Weights of a small image classifier.
Model: 32-pixel images, arch vit, norm rmsnorm, activation gelu, moe top_k, num experts 64, patch size [2, 2], layers 12, width 160.
Rows from block 2 of a small image classifier, named by matrix and row number. Rows with one number within an expert belong to one neuron, the router's apart. Each number is 128 + 32 x the weight over its row's rms, rounded and kept within 0 to 255. All counts start at 0. Numbers have three digits each.
After each expert's rows are labels from the 100 images, of 14976, where the router gives the expert most weight on average: "peak at" is the part of the image that holds the peak; "lies over" is the class under the peak. Only what is clearly more common there than usual is listed. The data: seven-segment displays showing three digits. In brackets: how many of the 100.
# router: router (model.blocks.2.mlp.router.weight, 64x160), inputs 0-159
# up: expert up (model.blocks.2.mlp.up, 64x80x160), inputs 0-159
# down: expert down (model.blocks.2.mlp.down, 64x160x80, transposed), outputs 0-159

# expert 58
router.58:098148131172102084150136127138125152125198134169119174116141111139180165138130170115171131090149165111131118139120118143119123045108148142167139130101100090098117138128145181113139111127180175164130199148092133148115232126180118134137094153095116149155095111092112101130135146134114173119186122090139139120068148089116131100179131131140131163109164127214075121090046130141060144080115085106165130121099118150151125131094223106170173203127148138099127166120098088156154148133170172
up.0:125129106177146091114120062145150078104110135128140091156150146130119183153164131163122056090104149150087106180154164130120125153125142098125163155097083122107113173144137177194087068102086196093187127158171105113139163142114116125143144195165094144146087091143109081124123112165146185068170086131152098152179123138110115129156109123152144159130118138128133092189104116159150062097165168159102093123093081125162099126145084084099123104122153126127216110133106129095200111211128125
down.0:184101105110157112148128059134134166179169105158143210219092120121147097162133148086071090111159095121155123093075116146114126119191162102070119139111120168139101120128087090200164181088113162102178133171152110137135124107141123136113111082165097146115129142134149069132124091122167173063124125166160081112144107175092090147099123132122117139101177057138163098095133134108122078121099123147150123070111164087108164117125142082129088169102095143103106070103129105166185074116134117
up.1:112150132154135145118171139103145146058163134094152156083067122097124175151118143124134121106115063149122139115145085114166118128136093185096088068173160168109161142144091156072075176136114130120142126070168136084123161129126160097106151112120113120100115063167202164136151148126116089165129162107109089061191137121201108124138136178200114081168186086107140099124145150084172120107143127120074103187091151155095152159093151143165118120167094169124121134066048126139134114139105133
down.1:103120191118136130140115119154163142115167119117072197105116141159072129114058152168109118167116107118141096130148127109145137115095113147068162101088107146120094116110139105204120139185102076200105130100182159125140070150110159100113126102087146123127116154121146134162084124106105118150131165201099092145136179140151140161151066139077160115126064136106126164146172126176138105088122119223124154131098127199084107181111107145157140145118121080194074123086167086102147149059134112
up.2:163186103098190103089140049102114143093115113167109106106173171111127136126100137076088154159137163114108108147084149116180123162134168090109146108155159078099157120207132110221237133155129144165129096087195139121113181131122148123126076129136133125094130134103134138070157069113112145170117132099108131195153167150084092123149096199113103192117091129161139159110151112149135151158148155127154094170154123096100177109161175107152121187144140117098161147133113162132108127146124091
down.2:085092100092135095120091055118074148170186132178139146160113142130158117149095135137103184093134136139094148120132164132106156054144106159117104093118056147135096142073106183151145068117156194157097069164176111120091112105147113099146087155117102131154139157119111145150113131110076125090114143107135062099123095130095139176096168054138121126128131085163070135125166110111168100122158109133146134151163144197110103106080179199111168099135152063098171086169149167109079155133109143
up.3:122064154154082101145115098152230130142157149075156128184108128141118137137119161118145101153143173158209044132122159175140143132167121120165141120135092181064110159159100114105179077132142105147097089168137125096151091152094125125138147130188134119122105124081148082181131069159132140126125149137122192147151102121073107114169081143153131151192143100112043177122148144133164129115185127166104112168114149190070125148156109090121141139115119152110184152185108100100119130101163100
down.3:182127149098156109105051116144156204096144050117112118131132145106185118157164102100146092149155129104074072102122131131152089126148063126060189164072149147133182107140090123131157138097128131144121107140115140117161099150125132154132137167109196154137123135112139162143132140082194156082103187068105079086157097133085225141137074089085163141132124128133041156125115099098113131121106142115163135109164143106137131123152154181159145094174147103118156134155099147125140085180183124
up.4:139083130194145144071103102219179113123148173090174158124153144188176119135161132163197100112123184091107111126082072060117114134201118113101118105150150128151124139088189136124172170094154197072130130177167136163157074167180121103116134176109099102153142157055114110154172152103134139142133118114131133127154121114134175150146169083088089129076106093117163115143088171112108098144140130137144134161112128168109197139130078152105118111145113118108157103074103167136117171119155121
down.4:189163142130166165091128111095127114129181076130101188174164090167129163104166136163126164123100119093120178146068111202154097055159095175167161160190144083178089112146124150101111092130105082142094161130154128183079129105159106142131147123067121046135151152162105126131058095122109110120159098150197096080133151131110097106101162119185155130164117116089145151120063104095097138145152080124136176156123140094113164121149143112175119130106120146117152130098089113147122098156204123
up.5:149122122100078113122160133127163076125091090087122109145144116161094141134109211101154076096158089113180113062175111108122144144135161152115125083137166093132098101120117152158129096122096142119084168129113128143156220144146074073133156129168162158087145102190179181164151115133137106151186150068124124140191132100106141100141041139074101162091123072092149125124128130073133158141124163135131128110164197094173139091152107111122190120132123120175109086088206109130092145137115106
down.5:109099151120169119177097177097216127160140108123136153131157127139147159127169117129103160144152153117121197191150105166124164101140109095177170139149128092123121127083109148102115093143108176122158135151032160119156138107132115155094118131089221083159116091029085109135157147100143125132124154166134171112108130146164125098167139119144163149080158109177097116206093066153188089107154101152079188162135133080126086163133148155175085159123129153119100114087144107141163138159120101
peak at: centre (48)
lies over: screen (66)

# expert 46
router.46:183169152125134114099163105148084109138115096166106093133105145177034091128148090089137040154097085156138153099125120165141135175131156089147142067117113073091128185144186101095115149214191125140102139135121108129157190099070112123141126119087105194129168133056134105147142090152159096100103145130140124155153127099039066123104110148101102147094120099145114153116159162150106147095100102129057126113131123130140143155213114136067154111129145160117157137107153130080128116140109122
up.0:129135123080116139141134170127087144121125081097106191070113117093137078120132150146078112077155083099159159151121141134184131147080155168142187180093111131158094094037127125147200058076143098112152143180134095106107124138072160112104176126112130085179125129141085105092185141118103119144197095165120112152103137099124103092079124138106110093148121107111128112094143092135132179142112131141140119100110161136149153163141147139100096134201163138125149078053054149098106043117158142
down.0:100099144162118079114126116146115123138139126079089159155109114139092139187154163094105085138188160152110138113116191153186114136144115115109153143125134192083170099110140112135097117163099142090095161112092152128056075094100145142132155107082121061186089110118076158144080134158164156114114118131129152185176093159172116155087123164086122102134146197037157143146102095134141060155136140093092112163146170133075117074145110137118141120112088176079130213091170077143121123137151139
up.1:117102131132098140155114144136122085138162133146228132128107182121142166130117160089082122096129132166147140120097180103140144171139175107129077166083101108143136166116115137133121165102132148118178184189097116120143124140129156105132130083215143018163153190151114127120162099125088136110128118181125145113052117102095123101120128069132138138142164109096182149059056171079096119151110109133144154110074149159081124097168116164172162115124145109134072122099120167172121102199157113
down.1:178137126185141067079146153082185130147127104127128172183159103073110082067078109135110134117121021097054141145127161185151067152140165120140130106145172144124117151128146197075135125109080166095090119100156075127090152124142146158107144091171161106096137101168105100167149143147126094125108132183115148097113130138206100128208120094132156149131146128157113159101111090149109181120113133134142125107189149115103118103107164107160152108088090151148069139152077145166145178142111125
up.2:138096128133156100131074057076142095064079169132125118090156106123141223203122138195127144105175139106129120114164191162127146124127110108111146116097101153148146112106105138146188058138116156148100051064125096129101161111155120169150125140134171131118152117110093170177112113131142137166111133134099139172111121105115138093109158181166129151118102070160124146100142079127070116170115124068121125137076146154102158213124119102138189168073156112107171155151197108127116100097146102
down.2:156069092160196144120181134155132092070067168121159130088171173132104201091105112131089139138151099124106145120149162144120133068170169128132092123093151120112130112133182144092109131154195098120102109112098115158155117081133068087123077118162064101161186132166131149062123160136131084108109138116134061131102137113148132117123162138109132152202101095176179154150111146088056088128137123169107144118147169154131126089087058113126167130127108139162087109094095118168068105098148178
up.3:124121063131130152058105100076127094098087107161092151143172135198163127119170146142142165140113101151177099122130191152100104166146073165108094132111202140126197155127108100065104167138154123068124134126154135110117146100098111092118191141087140126146138133098079123130132128106074124118175115140104169093078119081101114068151150162102087140118161100107122082114180054110110120119117113154109116117102160212090152080060094132107084119184134118138153072121098146147159081089120127
down.3:107119109103144118107138102108118122130133135054115128127149101099136112156160100136147129081156180186065130094047146104086101190146141135159129136180094156146153149149134159167201130130105133096180141137154169131104163104145098072157137132117088114161145108123171111118088109084153088111110075114115145134171072138088038083110139046146097138138149241155089143152157125157051147150077078099138162119164153159179148145132091131134100131080139124168139120136147098174154139124125148
up.4:107160145160117066159174117158121135109144156100108100171116139111144167119089085126180111078129138124098094141178144094133140127084064160120169090050095163132123095067126107102094126103113112105073074154134122138048130129158096086126161105123108138142138116120147129154126139099162063169113158169141138151141179124113136152141179170144171118125123088160119151098128161127156142098100183166123213094095152117152168159168061115105186129091176089104206162108111139165186193148146152
down.4:085111130110157092129110051157092094145147165132126164109162100178191181080116115112095135196182129127134133157077083158126171147091105089160128161090124146041144146110106115133110110154113142114164143109105078103140098116070154104068143117094173104086148116162154141132115146114167164168100139146089089112139109096117129110129096111151178105158154103118068117166133083156139143107148126175143194098108186107171075101163124064134101100142177126056063124099139119104151153197158138
up.5:178146135143077114142170106080164098133107104113072092104187132125113136098127118077094133160146145097157160125059072120102110168151138164142144085039153055120118173194116112137115099091173125116166125181170156129158106185170120154113143173157144158139066188101080163163157087115128182140115108134178098104105145117060111121139091097103123108142117127123140173122074137138106099145107064118131143152131174076152127086139086075146089149158131100094153128148121107163194128092148175
down.5:115102184112169095127155181132119132088112145193092076125076063145150161156139158114082129137148201093108194145099082144131128094154155095120104144111105098145146135171115146154102080150128166125111105113102120157169114157142142098111110148159093181170109095200103114122145067120118169111125191149183131137129101110143079111107135126173113080120091116086160104137160172171115115146097183093093112152102148126086096150126100116130081119115101180213149077135202143141165133157039143
peak at: centre (41)
lies over: screen (87)

# expert 50
router.50:119140203127133135071124074130171143135124079129150109118114139082102113094106106121102149098162166129119067149152090063154113171103134128108155093155118101109144135132097128168119145167052195142116050137070157122128115164165118110140140113013116084135112100094138154137148103153129133124128112118220090191141143098112155115185135101125116146113123100206130144055154108145137115140158141142072117083174140153122132090158093120180118159125140177150166114117101121190099129161067104
up.0:120124146114174152068185159143120089091114170101085168132167130176126094105122147132176151147139107208124136157130103151151130111120109135111114127129161199100147141140112091119171090144092058142174153120130100119118131118100143170156132090118131111138052077136104169078177136085124143083069101119093144113080121101206100197180111114142070109105105147142118123177136141157157146082196100070150151142161118143144169094069126176103121089089111167147074131131096072121146135125135199
down.0:139111143047182109100098147112162135188076108137172119115137117112157129057203192113137098143117149148143161081204064109130133155144132157117135128115049061100161154146094134134142145096109140137042146086097182137117120151138080107113133070109190127153180128116133156119146073144121142158097128195155106125105116158113122135143128124119161078109090176161125115118101146137113180162137123142080080131165113105119079053129152116175105118155088099116159132085101110128122091092162075
up.1:161183073158157107126084117074156115153109141180077060085048106093154104132068123114135114093199112144148132072155125106108111104079149143189136159190141113141153139091071127121141099082146144122106108138079150156081134118090110199149153113141109111169102106139131110076119126143136194168098100118109182152149122073146159150084129130092094155148118114080164106151114134152124184057080173177105083075118112153092102127077131135107129172120105102126101154151162171128155135084119151
down.1:127158153136160168058062159169078112181169107117170170171136126150187161091164094135133108142175124113129092122059115155086149134159098140060187125072125113143097166139123087084165203093153121095121119130155117118133123111168125136155141190112113119089161151090084126111096138127145138088125108051139122094113094116101127119149163096156155192169110140156135091143121104168177178107178156094174077168096188140136068158166128143095117113073160129139111154117127145156129074106112093
up.2:135104126119105172142136112176075116145098137072102102115183142131140181122127082172148129134118114097103133053117128141142082079130105122152152175132077132146177166132130128088181172141111175144124142121160098143171153088166172084101128122127171140088153098138187123118124080110108093031111146136131119092172078099147198180137122125141098113133141140139138118112182244132123151136085083188154077183129169079173127075129127128172187124116095148118106116083080108144136130147118133
down.2:135175075132164179150106203131133032117150126104070109095095158127149148120120146110142122143172075123109118145171154149108144144135141104187053082146163108093128145137156129186101134149105150123116063193096142141153093075092146174127171132152109128164128137128133166118157113140146125100126126127156126085061121088115134103150153140135128199152084112169136121119103111112096145063125176098074122072161161137036158137117098147146150161137108143131144096150166183080115157115064200
up.3:087122091182169124126126101090123211179154147106126128050121136160144064101084149154186120171070166119127119110151095102115093137126094152138191112158118057140123091064087108157133103111111149104111073169110107139111119114212100091128136116106091124105142129076105080117091132131164104121138113147121140085115089134096089063151138201157118131173117154157116133174195098132162138077142138088131151113153139092134141091129087101135084094174148125121193062163151122154138123140067141
down.3:153120117081100168151120131137128155122147148118145104104212133101085142084125129125133153138108079072200101109177215151099154118092127141131130121137144120148121132122087115127118154074102136129150116081118182092141144171104138082088125135163102170073136118063136083152122070138124118205170205122113108140165121134076097086133113079168083116096065109116127152079154115124112163183111125153079102156146156149079146178133186139158116126096174165100152095090138163211099165104111154
up.4:109116144172101072157139134127117102086160083094160159086159169150155111134172189096093101134120131149068113123155121092143096154064164055174123158153118132112159143088133147129138172112105152137181146157174122126121146124187111104119151165101138101111098112080123126126098151103157091153162088143219106149142100120136136190102151081186199154120106124144112088095127145098128112130080169148191072145071125119150094125065079172181134154154121122073185175072148090134123136133099092
down.4:126121124185116106120090109116162167155160112119144150116109157138169147046098118127142155155128117196081103138115155171069173171114131169095153140147098062166161201110126169123128129124097110134091123120122055134127171150076200096089178086099170153134093168121158099134114107116119132133039059122128094152188161115194138090142083142104100115088119129112125099171137101095107099082107069124096070116153112142170181150071113121110081111139139128169072121153124091131097121140132112
up.5:166122090140171126122147075125146158142083160128117193156096086154099193134106121124116121131174118061123162095119112122183126060104127108105116154095088177114140117150135179108082092119085134145222118134158154130183090159090133167132072112157173096170137154145148127178125103130136126143097124135142177146124101132158112132137181109119140164162163158113127072121182180118145152196121119132191116122187128086091080100174149036106101102096113175172159190143106104143117146128179137
down.5:088122183135069103153135086168137067189098178054116115156130094150118158054234137129101135149097129129123126125146183083139114123118109109212084085129171209160107104144188140166147112079171190131136135181138132121112203132118105071124116104118154135091150161126094141148143137143110068082164109094154147125186107152102106168155165138111172109118136121128097128118142114134158118106134157146111173098088131063140109163111097110139140102109114162148146112091171091114132100145111173
peak at: middle right (57)
lies over: screen (86)

# expert 33
router.33:064108141131107135128120151155113126117112140169094042074150106103157112135091128118107118156074142144136153166127123099113124175119104141126086134204114052074159069101067096049139128190076084108109128110118096133118122107083113166093144107122142148136095092063092160134049113154129155120153117161158127107190113070148126167101133123141189139084109130139144137132126120228081133128145174116137210149152131102130102126120079081134126108096154156131127078090155146084083128155133115
up.0:156082123201122105134126116133165159086087120116107155155133158127160140087156133140091091144122120126150107064124128081122131151154096100087146115192126114029131108132145102120121099122130159115224092113121138140084185126096125237168123119136133123092093089177134096134138101121131114118174116208187151110143117085110154144179113133158092095171060074129116122158101095075137163171114133121133155120198104138106198152167076122144117100125114132191114128171145139146091115101093120
down.0:094105143106074120154126128149200171193149146143074116188113143143110149106119147140148063113108107071100177148150194075133180104176140109130112177147176146160144099068124136112120163133133143139135160155135110113129061088096130156159147190176116095141129106107073144118160113122092115106103126166200129093077150149122133126132184142077161123147161123125150131115133096132103099112117148151089067126190137102117176179087047116048125137123123123053103125171112136168080116157152153
up.1:182130106103120148094147151197147127145151112122170090121114155070117153212110122115118149157104102155095118153139192109128164111161062075169080122124155158145174141116140130195124176139077106135149132169155131130136147166183142133117168093132124169118121155171054170169122167113128162217167159135114150108145144150136128124094084123168168123177153158096140090149168078093113160130117107172108163117127104176202120209105162172127098089145125134149073148154123070098083147146140126
down.1:158120148081155129101110141071090160144138064078181173096106121158162179131187087150140095122110071127123146158124135160166122097063087128149153088112120114144145143108133101165196066107085097125132163135122186121115115074095149141116148086139113103142155118107137117188176167065135221106088119079166186157108103170081082142109141117114114070135135090153167108169150097078116146165117135108110134186116075166104106094173139114148142106103145168104122128164176083163135118131130078
up.2:140111076135156071126133098113167117106194052122141108117165148129148163189117092140117132129108087105119122102140202108135123147150085163162088179152102170116121145157114094084082090145136116201093146113116094143118144132107140135159121099137130148075164158190096169111080094111160160119081150134119092133122065103128110142146157094102094074143103074098152103144114110046127101059141045101118155082129099081128139098094120141136145158183148174155081106118081131144076060116149091
down.2:149132102157157106164149170107048102148119126166118145111086106067085171121094089154140117114120143135161170144175131116172071142168107114110185119063089100135150091062157162106172103089129149087109167178182076111110187177149123097137081144066117139185089094142150135186135103120100138175089113146088059150186129102117169103129152088134176126101130184150148158094159100110114099123184141118137091125128121175100141112170088079156106133135107132069155105091144108094113110139142170
up.3:122096137174134133130107134105132080136161094136109111089143173117113081171135122148173189128139139085212166098107092095113111132119163179090147098139131112133128109209211210156048134120130174135131133086178137130120134139116148128087162170148146134105101153129182151097177162131132184163096122156113104126111105116085103173185150106076182129166159124134165139091073168080073169162136127125127162094119101115117149145142086154124160125196143154138142148149173140051131102077099151
down.3:093097164111139134145132116162119186134184121137125100074156057145129162144094126166168098113144125079114156113100114127077151137153107142154132174158140162176127108124142067119129170104155124146167067128185101131105086138149115138085080173132135163131151147152090060148147167109137158149119186111125103186103119089093178109078173138189145104150108125176143137072070165123143149110193154115098145100141107162132123041084129123125187129073153118153114153205208069098123128131126139
up.4:172126142096132129135094089084158110148160148155142138101154146130148127083108114124056146184105102165114128171157162101130084136116114175126135116128142144081122091037145151068054175145173107122115144142126167122095148062117098182111059126113110138105153146155138061137105109121160138164157124139152144140191094108189085112124178089092098159136125139128148057121143117135131122161135111177128113068107098183107110135184202105114067184113157103170106083092183136124092095116080155
down.4:129106145103155137092134084212149106113117179129108144143138151049134112144103129143165084078101161088126167136120136135163114124117105086072101128073128128128127095143102095137140145089161122133154114102085161160116136194162059139081100059102070132110077145106132093110179135131110104109177097220137134117144103155164163070110141108109076045179111133126125144121100126163123090092132156096170207136143115141110144136106143118063111112102110168138168123112124129099070209106133086
up.5:168143133107106097117111105070176112146148148136108078079131133135142112077166142108150115147173137159155154154128190102117184111080144142169106143071122118110115146190137158147090137113143094108114148124138086118070182196115173102132157090129152185101136136155144086156116166136105165149107128167101132146127172147129093158118091106094068085184128103156213137205091157140158137133181128140107133182116161128182095152144152137142125087167146080135065134107112147167079109099019131
down.5:099140140107110140161168126111107172163094135136133158137208135159125132140145105125116135103136145168106108201090102116203150127100071090105165119080148103086066100112163094066158110167059147129106112093158121138109175153110121129121128071143133162057101208077182104116125146111208185110137148174149126162114111110072077124141109159107120153151148134107116167093130166126193058149135125115136080116161089112187177142169127138136120095141103086164168127128149123174163118138094096
peak at: centre (53); middle left (36)
lies over: screen (91)

# expert 31
router.31:046135143118117149135113160108083133122121130173116136072173144158070130106101128132132138156134126108130115152157187089146113090119145079097149118141147118143160155155103186115123098101145081176109063132144115117155150114166148098111136131143151120102086132120113077088176209148126174130174197197159168082155128220183146134092164086135127173077097188170073104098194106100073115124105157074101136152119119091134140082154116088164119118134104172112081151159097123110079133112101132
up.0:132080161086172087174128050121106116175131067172177095119132136159133112134069107103121131166127093126119140134129084142096122098155116107130091113112124169102148134102146117049053140140136103146161092135176114124151094164142083113055158135176102150147152099127108162085166119141135061187073156166143108125133124125121089108141125114126135075168159142127145073213090078166071156162174096112132112082111158170173139140135164162143131174096146168135115200082084119156088116113109110
down.0:078094147167121116107142131174157049057182115108162117158114114102142173168098099118126164111171139115148096135131082107108123165062166139075138116119148117118205116116161121099153165110167097098123168209066154114110129171097094101118154160148114133071159120138121109136145158107135149088125158141147145081079126152097120086106124058124089147144085129128126156151152131106121150136123140149072130152178140144070145124124155137121099188134057094103110064154092110138098187098028087
up.1:168128123118070143150110102058126075038142111093182121135117121162144136141066124081119165081184140123165119060085128086117131150104109113147075145164090129129125188129170113121127097138135137131195121184144090142139157133103162115099107113129164108110140073145134111152153134148111093135161168168172156165171141121144103135143174152072092144180078136137109149104151149123135135160115123119110192159137135076112151129130202107167037115132122150098134177107111044106077107146098196
down.1:142181091099133118133150085080107174103119094194101119142170042113131131114150159119108110096059090142125116115114080113110116133155122169150104144111172089116098179176102152092169132139092098114168084123207096084132148139142042069144106142142147073177181138138101126114127116170135125070164115140182141170205125097086135088145088170141064103104144097180186106102132129205149092146127110156113116129115119176116127083100096139123146072119136112150088094142108122127131140081110124
up.2:159145100042131162152156064111143157098061131192137136196123167102114115191125172136157086169161071122158133121084134087153109090139155156191076136120162095082129112115127121108137143082062152142131134100154141108157074202137061149180118142092144131113156129144144156150126122122132177147111082117124134137112141117143171142101113047071113147182163080147128161117173158163164149099200137127166060127183157134114131106152094141112095090134188123128113100094126129131116114119104103
down.2:078093134170170121136073171126098141129108195158115110154116145134151127092094120106097162091149124146137107088163120159102216152079096087090142161135126117097143126091092107134160111135200115076156126118185085075109164167134130130116114138168100154169120163117147098141148107090164122169112129096162079157179125109108167098135106084181140126140102147192152145090183075153126122197130139022083095097108107162132142083129143143130069106161112134157134180071129055116129096119134152
up.3:113095148121110159104095166153098173097200114106107149142075144165104118142151105085116090188137118158117124138133170116143149120135121097112130109072142109075140128144190050186108180090124154167077101160111137117162171098120146144135147122101105175085132147153099138185113073141095123103139164119141062112113121161141145076113083106142076168156073111113094103075114159037096102121154119156103081127193156101086178117105122097070097129132128114156111113209181140181147156137134093
down.3:103144104159174108117109121110090126081127116094116085099145127107185116135117082102099147132162159133128127111127134126123086122160136096133109155131150080127127133158143146117152130160137105133109223144187102106137104185187143181136123055193111076104129197147155122089189057139130174080189115155165128069146073148152112162125174102123134094156140135163065178126091136116132173077139121117120131172166161108065099100160161135174112137117176108146082066078089140068108147136149165
up.4:108108166155197079156180161163072111134146132091101117126137156144100098175089062128131078129095114159123132122142141077137133096141112143083127169122125086120091102157162141099182120172084114126115122040107140138123123117090071113159166170122119096125065138216128090175174154125128107122147105127092170153132093142157147102101155142152097096151184138172110126120165150142159161107137162122143110154153076083122088106185136136085135067123164228093145136168127137083081077137124078
down.4:151142097148126136169150125133153072140139135150096158148204117177109160111160049168176110102155126136156206154102132145098094096193099087149145122135118143133101132110129100108180149146163125168148155135094110139127169094106093109061110103112126161182129120077157141155180154077107149098133096142172200094183142143168095139133123122198098115161181092073132133140153111100165086113118154113176121136129159124148161096161135139162112060123145112141122194131207182082166122197117112
up.5:124108090096090128108183121155152107073161144122127202150146132107112109146185107134146119113159117137119113133055089160118113134139106131139089140125104129102052187123091095130124143088134161135086148143143125097181118102104076166155151148119150155127228082119111075175114137131107080050129134107146070120141122170102069159099096174037085116166121078184172152129128062182078100146172163148131131149089119118123131146092138143104128074124112119135122135173065109106158167100119108
down.5:064143177182127091121103162147146121177174139088133131108099208086105151117113096158063153186183123119115134094075114141160100144120131119129161112108157133167114169142072101101175146144121112191118144174128089179106138135137084126126127091123100110166131154130150128123110071144162154154128111138079174015093080096069111141143130117116122140126183148109151142102118119134164057188140118116083170109122184113119158125126081146093066082074109144142158107129172132188144114113085143
peak at: middle right (32)
lies over: screen (90)

# expert 8
router.8:139138139085129147128154103170159114123135122146132147063116132122052120088085143148147116099126137092122131100115162123136123145127065130186119142203221094158109043116143125146145123128088107120109230154176120102132177087123118100131140155187153132126141160128112116147210156096138120105123159142158146122169108128167144151171116177107107121092122149144138119112162153152095074201140147180155161136179198092161128211071119113110107139133103078141136106101176116115157092167174149
up.0:131090177158111134137129125085121128187136068113154099096130151127126110161145160142098122124132153137112084149161187130155187131094198137079093181132157144136122163113118088185079104125142101091098107110178170172154097193141120161132161138144123095128146197133173129116080147143151113127163126080062154162113110102156162082083138067156144110152142152052126123106186202124132128081171132128108167063074120163143148096100110075122161125093177170102181133134151094116168135187120146
down.0:160100103164151125164157135173123193067114133166136140095127130077113161084134140149207124124142091118148106098078156146115151106098139116143087116166081160087126157179134058090106066124129067153084097162146138139127121108136124150110138125131127178124085100146140123155144204089130131110120101123140167150139097065130136140073166146121062151158117068095121154180147175094150132089134043151148105146145144095151129067135138117156089166153174100083134166155122146101198113204071114
up.1:083202133092162182141135152133144174138079124134143167112140124110088173084180152098154149149136058087139126185142132120150082143118143184118107115148184075159149174147048130152210116123112051063161082147124116190131130116116091152105146123144122131084179134110155123113108116173121098124130099091102199178113119131143080139131171075066128058089124129148145077128114123118073107137116083132098109214131162127111139131081135124111140153179123139136128109160129144153157117127144166
down.1:167129122148119115145121131135255075131131105114104095124115130053068085098183189132118117128097201096094119103088082183125104124146134087098111123158161122137102179117142141128114135159184146115121172168136154164149156060141158131153162068130163152212129140120118097118087120163128170144151136056131117125141165163174098137142154126115116212135135095175080154077175152115126102133150146113146105125162182175152122163145159105096150169129172113125129076103116146137106117121136139
up.2:172105131093130101072151101142086125108039187170163107102176091135091118126088098171148154119172141121127124162116106110106082134093110101161124163114084090129078106196098090131112155138167139090118113121150178154119114100131157121096123151116134183117121177076081116147179120136204121127098162208080132105099120110076090108076120140159147097131116131128137068154144115066141134210130138083102120091151084142080163165120095164146050073140137150081145184136141137109126145111109140
down.2:141122135146139173086109190205166124111106179119152125153156117113071184117129135076102111064118082172132132140093090121179097190121083166149122161117107131136161170158131136130229127119148135132128159172162113070180110142111127123124159132140133151167126166131087133106100184093114139109168126122055155107162129104140125112119146055116141143168105136136152138089056166103144181109085115085138110144087073101197156119110156163175102121121155117178116179097180070142123107086105108
up.3:124136088179196089099163174071141130127144108176170167142157116125078075134104134142110094140084084102131132157154122089153150120168081148111097154125102127224114153151104097132078133138195110132084118097064118174113141080113125122171089152140092117181153159115151114119071053116077105145113147131086172175161128093140104115163091159135136112148106136148115160081122147135093072123113219159112072109067099084175140120172129100140156129090119144118149162138126112142102079155101078
down.3:096102115158208086077057138113153074184113143147101100107151128110148070132109105077150169106168161142140112115126121101120101154172148121130150140111105148088177131116181100159094102185125099173095148053118161105153115182151103125169158127155052154189158162132139142086104090149170076154079129100119113140116191151131163101104140154130153126120147145116085062142136137127168111152133081151075132101182134112163146167143065077170155160152072154190131146137182148094109134137151127
up.4:093142128177080154119128078139166184153101139203127142123140121115153128092124179116133090099127192152105116100099151154141131167116116155124162121122091104116113123145138134135156141194138163189151050082137200136126122148200170106151065136089142120068137108185110139155057163110130135169128109150197139135180132148131091114127114099129137098126089123145083159138091135169148087132100181077183106099107143142048111149129091076168146162139118172166091099165145095064165111155115162
down.4:117143123156177139127203069167164162186098118089111175121142180116178111144130149112130163114159130189120133152066125135144123125105144163143142113048123082080116109126124139087115123125111208099136186094097152107119113063139100150109107115122207129173142082161189134070158128130070114130207106149160135101104171105136150117084067113105161139111078109138083147111076184103097174141115148148098099159123131161076163108134134149180132126178165112158136112157159109135152116132184102
up.5:089114207109118189056077123132132114103091155103171157125141117090124139118167125154128121146103034100093130149138119147191156153149140103073117120158142124146186166128066176157117191129117103120145174172143141090125133151133110137151140104175114165139126136109105133102081092129061121134190154077153058123124107173180080109125086154135131131125108111148111146097034147128109045181105116104164108088136068098123107064120139118160133122145112051118112131131108127154153132169108121
down.5:145148135106098111095022101116133142090133108111200133143110082141101076155123093103070122122118091074085170143172115156183159124139120063076174147131136154097148089155127095122130090100131106154204133114131164116133148127094113125140149104136145117172154119118131110097147157139153090138094084119078129087128111106057175094140141162108082143080095089081110090117098129053146132111033117060076095124108165126140146105060163176145160135146081159149121116126144135090140080101118152
peak at: centre (75)
lies over: screen (93)